Rows from block 2 of a small sound classifier, named by matrix and row number. Each number is 128 + 24 x the weight over its row's rms, rounded and kept within 0 to 255. All counts start at 0. Numbers have three digits each.
After each channel's rows are labels from the 100 clips, of 14976, where the channel reaches its highest value: "loudest" is the band of the loudest frequency at the time of the peak. Only what is clearly more common there than usual is listed. The data: Morse code for random letters and digits, with fading, noise and interfering tones.
# c30: last pointwise conv (model.blocks.2.c3.0.weight, 384x384x1), inputs 344-383

c30.97:116137143130161108137120172174198128141158139156151138142117146162111184135150131131141177114184164127150121117143129158
loudest: 250 to 500 Hz

c30.256:118139122110139164118110141160134083065110116109128102147107135121115138178116147145104122154126139119121103105115103129
loudest: 2000 to 4000 Hz

c30.148:125116131132106091137142106124128146169126107120096141112153108126123134085088155102121107108103152141133116137154133147
loudest: 250 to 500 Hz

c30.338:132115150130148100083171148121152189081130148160143077122152144156108164120146134129133144123163167087127144122087090110
loudest: 250 to 500 Hz

c30.79:114114123118114181123146114132125142121124108170116128125115119118140117184098122136108122120151119129125101134127129131
loudest: 500 to 1000 Hz

c30.88:131118145126130096101174104104103188091113142160126107129137113141123135104146144112130121104159144075109138126104087100
loudest: 1000 to 2000 Hz

c30.64:107172163104193148131135166146193130122125125126155130122151155175127148161158111142121144147150132141133116142113128146
loudest: 500 to 1000 Hz

c30.161:139156157144179102139154186176204123147166149140166125155151178167141148150165139173153178123136129126164144126151125165
loudest: 500 to 1000 Hz

c30.364:125107106127089122151136096107100118137133115155090139135109119095119147112084171095113139123150148125141108127152125149
loudest: 1000 to 2000 Hz

c30.73:131125137128125113096161123135128146108127137141131106118131118130109159092123166108134142150145175114130135110117116127
loudest: 500 to 1000 Hz

c30.255:112148135125168155129137177151193133130131104135123122115119167143121143199118106170115141154158134139141114106122158120
loudest: 500 to 1000 Hz

c30.91:160096080158127115106149109093106153132137173197145129058068104086113131116155120111164153125152139123128153068102133127
loudest: 1000 to 2000 Hz

c30.147:098113138100103131098145107120093188102145110154100104110130101140111168125094135120093151127177155090139103105081096117
loudest: 1000 to 2000 Hz

c30.302:098121170098139115164119118118112118133105087118136133161173116157154090094132144137090116102081099129119102172145119122
loudest: 1000 to 2000 Hz

c30.182:136120094154124105106116128118128125130136150138140118091091121102117126097158089119142117102158136090122160085074109113
loudest: 500 to 1000 Hz

c30.341:134121131137119098154138095102113148146132120131136147146142103133165093088102155128127102092102122131124126172163136138
loudest: 1000 to 2000 Hz

c30.288:127123125126126136161133122119119143169145127160138174113125122120123104113135155131114142106128120153149127130161148176
loudest: 1000 to 2000 Hz

c30.275:101120122102100126154096123105112151149149105145110170117139120113148115116122110134090137122135121138130108151152149145
loudest: 1000 to 2000 Hz

c30.229:137141140152147132107144158163182137117132129110139112058155154139124166167135084144146130161160153109131125142098106143
loudest: 500 to 1000 Hz; 250 to 500 Hz

c30.376:135112142137120104115164130120135146108110147137135106129144125132129155114131150138139116144148164099112141136124090103
loudest: 250 to 500 Hz

c30.109:099126112091120128148120120130118144127129128188120136151107120118104145147134132133096137121196169107138109079122116142
loudest: 1000 to 2000 Hz

c30.223:133159128137126140135130141152122134120121128176130124142118137119162149154136135138134136160162142112131129142142104129
loudest: 500 to 1000 Hz

c30.125:120136140116130122116129133131123165114139097168100138135147149132148124112105146151118129099141129110124110142143100127
loudest: 500 to 1000 Hz

c30.30:088110132097102134128116116111111158145158111142130133115140124125105147123114171127093154110137154141141107108154130150
loudest: 250 to 500 Hz

c30.243:144094128142130120127160106104112138145146145127121125123125104124139149102124143102138126112130147135132141123143133143
loudest: 1000 to 2000 Hz

c30.230:129136150133135141123150144127163147093115127138138111148157149141134133160138110154120135159128119117134125144128098127
loudest: 500 to 1000 Hz

c30.52:132094134144143106132142120109137151126146132140120116118143125135108157108124177121129127113142175130145135114149094151
loudest: 250 to 500 Hz

c30.40:136103143136116134148136100111103139147128132136112144123148104126157126080110148111134101126131141135120138157145153127
loudest: 1000 to 2000 Hz

c30.356:129131170123133128125157135135164177135121125184149125116161140164129136146123142134132136128135124125119124125121128126
loudest: 1000 to 2000 Hz

c30.146:104184109104148174129145142155139127078135107141158109122114133128091143182152124156108135184114123116129101086096122120
loudest: 250 to 500 Hz

c30.1:114087139110130124094179073101094184118131110139129080125133068135103146105122149095113148139149170124125109113109090110
loudest: 1000 to 2000 Hz

c30.342:130106171128120118150133102120108145117105118117133135165195110152161083080119142114124105088080075114114125201162114114
loudest: 250 to 500 Hz

c30.142:111124111112116135128122134129124132135143106161108143118110139118105108133104140139096138122142135118139096110133126146
loudest: 1000 to 2000 Hz

c30.39:134117144115146133123159125124144141096114117125152090150143125129102158121135196118111126146135158113121130124122107126
loudest: 250 to 500 Hz

c30.202:113103123114110110130121087110084120129135117117127129145136078112133133076121160095114112123128137120117122134131117127
loudest: 1000 to 2000 Hz

c30.183:112080115117120096129122094077099144128141120108120130137125095121125112067130120103112113088123130113122132132130112138
loudest: 1000 to 2000 Hz

c30.327:127148147131165133141130152148156125137125136144172138145122163153166122125137124152142113133113106131120129138150145145
loudest: 1000 to 2000 Hz

c30.334:124117134116129155159142109116124133130113129103129139137138116122136118154118159110126124131128119179128115156175145122
loudest: 2000 to 4000 Hz

c30.84:107116135108091115100125122128104199095125114156095106141148118135125151093110111136103136114153158099125114153081099090
loudest: 1000 to 2000 Hz

c30.271:101106103096127157152132122123134113115122123115134121149115129112134123146123151135103125128132129152113106143156128124
loudest: 2000 to 4000 Hz

c30.153:102122071106098143127100112112109113164170115182126156096081119078094113135134147130106172139159133141157106056132162182
loudest: 1000 to 2000 Hz

c30.80:120130142125129136161153132109144131159140128137142156119143141139162094119114125134123126095116097146132118152160158152
loudest: 1000 to 2000 Hz

c30.248:106098144110121091112143099127117176096115099131140099140142104130110157079123147103108099112149172074099118131117067109
loudest: 1000 to 2000 Hz

c30.252:114131191118141089108123118133112163070121124146131091151180137178122114121117127136108140130099100077133127157116061120
loudest: 500 to 1000 Hz

c30.34:152099127147152077077147131112140108087113180127151091068127132133113167133164121118151116123141155097102164102104091101
loudest: 250 to 500 Hz

c30.66:111100123105136098135117112107105123119147117106144133132127101124139113089154086126104128094124111095126123141102114128
loudest: 250 to 500 Hz

c30.44:082124096084154117166087139107138087152147098100123134156077133125110077113176134126087127110110088126147121077121120146
loudest: 1000 to 2000 Hz

c30.4:105119151104168067110138128127154118088144117129130098137134134156098168120154171124116141146139153083139119105117072154
loudest: 250 to 500 Hz

c30.163:137123163144159114132150129128139164139162140158148142117137133161145117119137117133133145104152132090153141145142108153
loudest: 1000 to 2000 Hz

c30.351:115109141119153102110123114118119132098129137123176109125128115141131100113169097122124129084129104072129145119092092115
loudest: 500 to 1000 Hz

c30.367:113106130124138088127144115108117132149159148155151112149112112130089143063172127091126179112155143122152146096110101169
loudest: 1000 to 2000 Hz

c30.46:145149174147129131150139145147136145130137144170138149164172152150162130146137139168145148121164127111149135162158119141
loudest: 1000 to 2000 Hz

c30.303:159131128149175145153178143140179099149141155122172114118123145133142112172165093150154139143136114153140153134142156133
loudest: 500 to 1000 Hz

c30.374:118103108126104100111152109109112150127126137166112113102127120107108153114111155096123140125164196099126119104119122136
loudest: 1000 to 2000 Hz

c30.276:122126113116105117118139116137107149142131132171123123110101117113090156127120144097128146121172160115145124068115113145
loudest: 1000 to 2000 Hz

c30.16:125124159131154095115160122139132138083094128104155092135144116141137126097154170119117082128112120090104137139117084084
loudest: 1000 to 2000 Hz

c30.331:122085098127108112113128097110100148128131121117110126101109101110133127085123088096120125095159139108116124129107135111
loudest: 250 to 500 Hz

c30.227:142114146146161078115155099095135144109144158153176112118134080143152109068175123081147121116129117094123159128126106135
loudest: 250 to 500 Hz

c30.175:097122136096140120095130111126120143060118081088110087149141114147103112142131130126085128150124129096123094126088074084
loudest: 1000 to 2000 Hz

c30.100:125139152118105123133150111128117155125149118196117160127163123139139132124095167121116145105145129119136124154164125155
loudest: 1000 to 2000 Hz

c30.72:159122161147135105154161087112115155140085158147148153138169074163172072080148153074153112107081081129111156182166135126
loudest: 250 to 500 Hz

c30.120:113098130115095121124106119123106163139175111170096134103150124119126149124103131118114179096161150104150107111125117161
loudest: 1000 to 2000 Hz

c30.115:113163136113120140122116136155148149124119130177147137101135144118120122139140150142117123140140132108117129109130122133
loudest: 500 to 1000 Hz

c30.140:108122150111124145123114131124126133136139100166117153098157129142123103118110091138100150132114106131140108141122133139
loudest: 1000 to 2000 Hz

c30.179:117136155124147133163164138141161145141124109157116135126167133157144113128107141135121126116121108135137123147144135141
loudest: 500 to 1000 Hz

c30.240:133127141127143159142132132130161122137128141155148148114117130137122115187138131147134139132111107131116118125148145138
loudest: 500 to 1000 Hz

c30.190:112186142110130133121131135183155141103117111148130124152162159134135124164102161140115121152106127117134116139131139115
loudest: 500 to 1000 Hz

c30.135:121134111121126176127145126139124117144128122166110148098109133119134116160113150127119129143126110136115117106140168127
loudest: 500 to 1000 Hz

c30.233:136106106136094103123147113117103144125140154164117124096113115107110162098112151108143131112155170111136139096115099134
loudest: 250 to 500 Hz

c30.290:077152138087094126139097131152122151119144078149095141134172125120112117111092112118069140140111111123139096156130125137
loudest: 1000 to 2000 Hz; 250 to 500 Hz

c30.321:138142156144128139138152143135155126115137132147133116168146148157149102178114146150144150126099076137142128147155119146
loudest: 500 to 1000 Hz

c30.236:135124125132158110158139136098151137168221132168146174132106135134123119135140110130119210108120125132177134120142131203
loudest: 1000 to 2000 Hz

c30.126:143132149139128147121151141136134164122143162218117135123137146149145150139132125133143149153192149111127151126133137124
loudest: 1000 to 2000 Hz

c30.347:122160126128166123136146164158200130126153136142168125142124148148120177159143126136128150152176157135142122105117138147
loudest: 250 to 500 Hz

c30.301:131087143130132088080160106116118158095107137149160093111143107135112135108145166121133106112148174108102149102116109102
loudest: 250 to 500 Hz

c30.278:102130143094130137156098121123125122126150080141118155150153116133124115118097143121088144109126098125139085154153133151
loudest: 1000 to 2000 Hz

c30.322:138118161134156094122124170126166135127155138131139127145130183156138113184142123165143155108124117108148126131124116145
loudest: 1000 to 2000 Hz

c30.108:127101110121126096101146109112111137099090134108131084123102107107120138087161154112116074118131159071081137108105088080
loudest: 1000 to 2000 Hz

c30.35:115140127132105140144116140140130153130127133185109147118118139114143135152105134144145128112182141109129117131149134118
loudest: 1000 to 2000 Hz

c30.65:168128146175195094114159133137162114091124189128216132122145119153169118133190105133192135128114102108135197122120113127
loudest: 500 to 1000 Hz

c30.344:109151145117146113133118206154187144131151102136097133102150196156102175152115138145100170140158135128153101125135111159
loudest: 500 to 1000 Hz

c30.314:116139167116137126187113128110138143165161109170119209152168126146160098090110152128109163109123112135162116200189159183
loudest: 1000 to 2000 Hz

c30.90:094149152100167116117145125145147166089135087114129132107155118158098106141153140124092143151111116086136109123091079114
loudest: 500 to 1000 Hz

c30.55:136131128134113127165126093112099149160139121143123170117128095122151115096092151114126124111121136157140112153167168143
loudest: 1000 to 2000 Hz

c30.355:119122143129130146111139124121119178127155129184122118107140116137103150125133130128129163135167137109146122105112108140
loudest: 1000 to 2000 Hz

c30.273:119139192116140118125166111148145167103119105149151123125173101178124125135128143125119116154098115098128117138131102126
loudest: 1000 to 2000 Hz

c30.143:158100087154097118144126095117098110157137153124128147111099085087146119085143116108141119111130150126122154122129155138
loudest: 1000 to 2000 Hz

c30.74:105140150112095110145135124136112175120114104167105129132160134141142134138096180138103097110142152121121100147170114123
loudest: 1000 to 2000 Hz

c30.111:111097124114113109116124102110088162120128108145126125112134093121132132079122115110112116106142141107114115139113107112
loudest: 1000 to 2000 Hz

c30.95:092145160093114133131096117128103122108097090117107129164176132140119063115101120134085100120091071109105097166116116112
loudest: 250 to 500 Hz

c30.167:123101146121132082097164119121132149080111136124124073142139122136126149099149133119120110116148150063104143143105071096
loudest: 250 to 500 Hz

c30.263:138127166138213080103160117110158148093118154130198102114146117163149099119203146138141128131118101092137156130117083129
loudest: 500 to 1000 Hz

c30.24:107100146104175126137133146098172138114122118066185116140150125161117119171159060170101128122129119113123122133122087130
loudest: 500 to 1000 Hz

c30.37:121170145124112124140118123161131140106101120161139111159162133129148126151107147152118120163118104108125126163126112113
loudest: 500 to 1000 Hz

c30.112:117168149112157148130106135151148143122132118154142124142122138147115150158125146136113147179169140123145110111123118144
loudest: 500 to 1000 Hz

c30.157:155145175158201134135160173140224136154158141105150144113165156182147143154155098134151150140124115153154137150123153165
loudest: 500 to 1000 Hz

c30.382:115107129114137108099121120101131107082102151128140059153125114128108142111158149110142102119126142102074131123110090095
loudest: 250 to 500 Hz

c30.0:131149177129141122143131126159137147128131106122146139137159134172145111118110149129121134118100108130144130159144113138
loudest: 1000 to 2000 Hz

c30.339:136099138131142112126143104116131127129115133108145123134125096133135112086147139104130100104107111106103136135123126128
loudest: 250 to 500 Hz

c30.361:125139154125111115124140122134110169109121123161116111129163127144134138135110123140115122134151150098130129145117098113
loudest: 1000 to 2000 Hz

c30.251:168131120164105147112153094145103077127123159092116110151122101099157108170107140103169122151080098163127144141123133111
loudest: 2000 to 4000 Hz

c30.237:113137131121091110114130115157104176120121119183106133106128119115122145136103153135111127137165161114123112118119117110
loudest: 1000 to 2000 Hz

c30.102:134150173130146104144149166151175163155144122173125163103176153162164154141118115160129168124168131130148116153144154156
loudest: 500 to 1000 Hz

c30.124:149089128147130108101123106101102101104122167150131106167121106111140101129179076128143120075107108102120153130114105121
loudest: 1000 to 2000 Hz

c30.174:136145096148153124110102122119115080118115165132184127128099121128155073139190077138148116112103076077107155123093134105
loudest: 500 to 1000 Hz

c30.134:112109113116142095129098127112123123130102117120128113117098124134121069110164110129110086096136081096097134112098136105
loudest: 500 to 1000 Hz

c30.185:095128163094129140146124116130118138149163093134126147163166118149121124126113145126091159105119118130157100150159133169
loudest: 1000 to 2000 Hz

c30.77:122134100122077192089109139139110092096071108118107085106109137086094140162089119123108081169127139156081103121088139064
loudest: 2000 to 4000 Hz

c30.152:122139150120147102128188136122157174105132119145132100117157128138089154130106150122128150129155159110132128096116086141
loudest: 250 to 500 Hz

c30.343:163107146158140100090177077095115163093097169162162110091146077144147111078164141074163126124125112108111168128135118107
loudest: 500 to 1000 Hz

c30.105:134133150131136122143148108120124143136133127135164148125144121149163093102113135136126116124105105131127127179165138146
loudest: 1000 to 2000 Hz

c30.53:105131131107146137127145131136147117132141124134149133118111131132101133134132157131106128124126125118135121090124128143
loudest: 250 to 500 Hz

c30.372:108119111101152153157121127113140085126162114145118131166086131118101164193128147153097156152164144137150093095139099158
loudest: 500 to 1000 Hz

c30.154:085111137077120126134121115122118144127110090113108120166156112134137132102118171114080094139109131125113092141149119119
loudest: 500 to 1000 Hz

c30.195:114086139119118108128134104094112155132138128130131120125139097135129136089129130094118124097133145115119133138129115140
loudest: 1000 to 2000 Hz

c30.198:138136176144160106123166141143146168080111134153139100151154139175141143128129129150151129138152150096133135147121081106
loudest: 1000 to 2000 Hz

c30.172:106105132108093106093135100109094208109123103137088101105140108125125141088073108108108124117156154105119102143106111093
loudest: 1000 to 2000 Hz

c30.203:143131138142177073087142143155154131103111155138181115105126122142125125121175152108152148102128115120116158092119115119
loudest: 500 to 1000 Hz

c30.114:161118144156126111151142113110106123148110155125140147158136118135188104090129164125156106103103123144126143183173152130
loudest: 1000 to 2000 Hz

c30.116:126151179124140143156125138156144140137153126146125157132165142166158138138109145126129163166131105120160116165152136154
loudest: 500 to 1000 Hz

c30.54:095120166088119143180115130110132157154140064166090188155167134138150109119098152130069131080116114139142087173192145160
loudest: 1000 to 2000 Hz

c30.51:115147155109155139140121164174203125126135117124118126120148160150141141175124092146111141133143127128136103124122131142
loudest: 500 to 1000 Hz

c30.131:127117152126161153150149127120154111155135137109120148134121129150135103161128128120127131133095086154130105133144157142
loudest: 500 to 1000 Hz

c30.295:107102135108114106112149119129123160124121110157113117109136124130093159091097159115105109109151164108106112108124106128
loudest: 250 to 500 Hz

c30.162:112134185111170142153159163130194134126140109152136140142161153180138133177134122151093147127120113127146124145126126156
loudest: 500 to 1000 Hz

c30.117:125129142124128122131153115132127129087113125140137098157136109129099165118120180126124119160154174105113128103127086118
loudest: 250 to 500 Hz

c30.370:124103140123120108118148092114092152117139124121138111127142085134139132097123135108115114104122140095113130142121105118
loudest: 1000 to 2000 Hz

c30.283:105100128105112076104129088107106169113108103117119111129133097125113124092130101108102075105127137089088123126087095091
loudest: 1000 to 2000 Hz

c30.324:121118144128145064133136122123129166118142137127129129147128116142142137083146125119124145101137147072143144147103091122
loudest: 1000 to 2000 Hz

c30.307:124080110129106131130137090102094104124137135128128130127116088099138116103132142094125125114125137116123132125127133134
loudest: 500 to 1000 Hz

c30.329:109139166101167110125120145141142163121098102113121138120152141156122121118151117111091112094143115106133106138124130119
loudest: 500 to 1000 Hz

c30.3:110156116119139110153108160155179129161156126155152155103132140127105152135129127125118171131175149140162111083154159179
loudest: 500 to 1000 Hz

c30.168:107150148112104150121121116132114168126127099178098131121176117137116135114089154130110126138134138121115103163139112119
loudest: 1000 to 2000 Hz

c30.270:110091118109107117133131087103085181136139112129126126103131085114131140078107134101108126109154153120124109137124114125
loudest: 1000 to 2000 Hz

c30.379:137136146136159148170152157142164114125148133126119141165127152153156152200130139164125160117139137123148130145153126159
loudest: 500 to 1000 Hz

c30.261:108139118109113191099086141114106105100146091152084113094101129109095130144090104133076135182137123127121091101090120111
loudest: 500 to 1000 Hz

c30.246:112163174111169103074161155155168178079112109081136084127183144180124132128158088149110104144141131078114113153083076115
loudest: 500 to 1000 Hz

c30.188:128125071129155107168102164142165067163158131152129149132063159103090144148150093126134172094168153129160127058137133172
loudest: 250 to 500 Hz

c30.357:103145121100117131072137102158118125087092083115097067106138087114080150135099144114090104164121148116107096109083094082
loudest: 2000 to 4000 Hz

c30.180:126139145123135135109164164146158163116130128149128110096144168148111156134132126140124137120190162105141125123101114123
loudest: 1000 to 2000 Hz